A small image embedding model, trained from scratch.
Data: trained on larger renderings of crowded toy scenes, 90422 training examples.
Rows from block 3, named by matrix and row number. Each number is 500 + 25 x the weight over the matrix's rms, rounded and kept within 0 to 999. All counts start at 0. Numbers have three digits each.
# c3: 3x3 conv, stride 2 (model.blocks.3.c3.weight, 192x96x3x3), inputs 30-35, a 3x3 kernel for each
c3.32:486487501517477425523472455466494487503472454500504500499506499507513475498531505484494486479488454491515492491494498477464494502488495495513504504504509478475534
c3.33:503518493489507455470480461482480488495492518460478520494459466471500521461466462491532517446492504475471472517493455546507533478457480536536519483483451476453511
c3.34:484530519535490457489486487489500492491512486528483410526487500494500452484448433477478504498496530501491502522517476522485487444488498507506492516507541457523516
c3.35:475494513509490528479508508504517518515481473476488513468456475483479466479485473449429480490453443492502500481454496504473443505473486468442455493462482471478472
c3.36:506525501471510511491522523519500507514494463493540520507494527495511497493511502478488515476473441490507491547537499514522480506504500489514495517464469502452460
c3.37:471441516510512538474501510513536500498524480509531497471484458504487479497489508509492513520507566471501484484507456504514455492497487497488514547483482498515531
c3.38:511476505514513493514484538505526515465465517480468497500493465521478475436500485500526539486520510478483523492477493491504477492509517510516510475520488515512534
c3.39:509495505471481461503488484544540497511483457527514464496483483508522480486472485488520478493511529454481517502540510473499495496488509471515501460494537468471502
c3.40:519467499534488508477472512486501510471528515467495443503485505483480451491512454480491516511474541512514554467475481490518476500555486492498507538456470524506525
c3.41:498465434464454491511478523509500525475489469501533505476460510502454491485493493477431495516457504528488506433476444466498517499524497546429496532487515530499526
c3.42:481551509495482457486495471536495513511468458488522510547495511483483472493499485483454480479486498467473500523457505509471485477507463468501487479478478487483573
c3.43:487436461431461478483506481490531512489523529483447527483533512496482501433502480474501485476486479488517479509534526474457496456476436499479518481479532501454515
c3.44:513516531474519507500535537508513501512500482481489499495503504501474478500516490465494513442492536453473526498502505489496522492479507500492536476501521469450486
c3.45:511468502459466483501506514496507478467493501505514478489501490496479512501487487508508519512528535482499495518518446500471446488513467527506493477490515491479531
c3.46:499522549480469484497473497527544508501526505524531551506472477484503472488482493501479474487488473539489510510513484438487463490499459503464453518460472482472518
c3.47:528500483490485536505454531495461464535484478467524520452515472534510457519548533481469491518491527522486517525500491487500528473531501506483491491512528502508506
c3.48:515510500512470465504479466451495494469459481499491532483500520522505531516540545494494505502511483501521505469467469461499509530529519492479520464524487472491495
c3.49:525483500484504495482468508509554539483518528515521504529570523510478508455489453456544499532517518481490467515526511536476481486510501499505531487517503490450492
c3.50:485534517501509498497509531524519512502505492470459442500493493438478497498444497536494514533539510539525531506537510530457513509477488484483484508499531485508519
c3.51:545521547475497509523514515544517526498522505521495500481491506493508503502499489451460516457465506473462511503477538484434491483443501493494503477496480489466472
c3.52:527485499509485499496468511533527530498528537530501479487528500460516505541478478522507476479462409439419471500526505499486519511445449550531540495472449490472464
c3.53:487519506493508446485504508485437463546487489491471485513484450535476471428501470488501491523505476503478486518487478520502479503478479475521502499501468498487493
c3.54:466505507486522489470491491509438522507481476510499475482443475533480443476507486520515502510505528483442498490455520534473472503477493524543514511492463445489512
c3.55:493431499487507564480503528512507479479547508510532460497553431530561505526506460545458497496473530480518525490532493538543517532519504518494492511502467490525514
c3.56:508507508438489471442485513474436491483468522538500523508510538523487536464467486520508479496491470511512526500479517498489545509501518501506509513521502497540520
c3.57:510459497473499484479464491483493503485484492480508449507481493489501503466456450482490542485486507495537521487494504438506501457513489462531533491486530483519521
c3.58:489515506494505510516539536496487493507504511444495478519480514516464522505451483483498490485502500496517491511502505515490452530557451523466512468490495502527467
c3.59:498516498496445496485489450507502503485504488490521490521529498503514504518484498486470478501486515469462465496530564504502509521453465507454490507510515454478473
c3.60:435495506510483481486455503498481448504501464459502524510502478495496494530507511445475446531481477487468419453505490452459481484493441497451482498482480524483459
c3.61:489483470464457472459482494494496481517534537517543493519542527479524517525498495496478520501512510473534510477542506488497519528485487509488512479517501484480493
c3.62:465461531497517503527497506501495498503464450485490470496450493496451435474459483490512510501505557469500513525503484474486457475508461476557518493535516471488487
c3.63:514534504479513463509497492471504498514515542518530475497478476525508504519499485508521473502501507490439520541468503497485421495472476497461494485521455476460546
c3.64:490448499507486471544513469542544478491505514518503502490482484481502493524538495531489467454490497470486497488478472493521489521519523541495489480506513475505519
c3.65:487474473459496456454510471520514532480471491524460534540501517521490512527482534510543523506537508495509474503470483524480526491448521495482509544516520454459497
c3.66:538475466480462479519520520501535506476498519480473487479525509480522508493440465498475506526494504500515520483509505485502500480468443516496496465487507485506504
c3.67:506486471520503491527507481492494525504528538495476508485513536481522532499495545498466521500498514486481456484539516521492522468481489506464491487511436490506451
c3.68:466508511490476473476486486506515514508475509489489458515465509498480517484484499474465533446497512501502501511455476497481492511551462499452492503525522498530509
c3.69:507495515483507495485501522496500536486488485495501535478482444523483480509512536509500491507514523465505449510504492496492475498516509536463491512469473534486462
c3.70:510535503521532516515514565512469486463498490516471490486469512498457488538506506523504495500526523482499498546517501548501476534572492517488512496502500498514477
c3.71:515521532495479497493478486479506504480502522489485539536489508510504509492497530463454489517476487529533469527495524455513511500492513535486498502463497526557487
c3.72:499491486451490506442507496447504509498488538513534518461501504516516515473450508489486507486513474474491473486481522493467519487455506500493543533501518478483486
c3.73:512532518532486493570458452537506497542538535496545484514489516534521496439516500520503479529458510532505518531454518460501506474433537483504453497470478505494506
c3.74:466535521434489478480484478502467492491456431477511482510491487499502447520503494531525475469496471450487468475526521421490488460432433537484479469448510474457491
c3.75:493482473476513477494514456523493497494489482565534532508529509452511505535490464428442487502497450501513473487523507496510507522505491398491438486488468512519487
c3.76:508511520488470467500490497473496499518455456509526531496512517512474479543519520514489521489485463519522499523469525469475450508544493458491483524480478536526499
c3.77:536505494549503490519439486527539514504476514572504493530504483489513447495479474508461514454481504516514477502479498523482493483510516519519501512463524487463492
c3.78:539511487505447432520435500495503509498547500493500456517489484508486449514501450493480518504507512502516495525500479489483491484484514509501525527513520506519526
c3.79:494504486491452477489452473448470497513507553529508538526483533520511545544539516499499503495469508469485504511440501516518552474482495473449502528470521475473485
c3.80:518497496495503521514486521542525522493493475526512505547516520508512460506528512514455459494496473486504475557555487489553475518526509485463483477492483473506535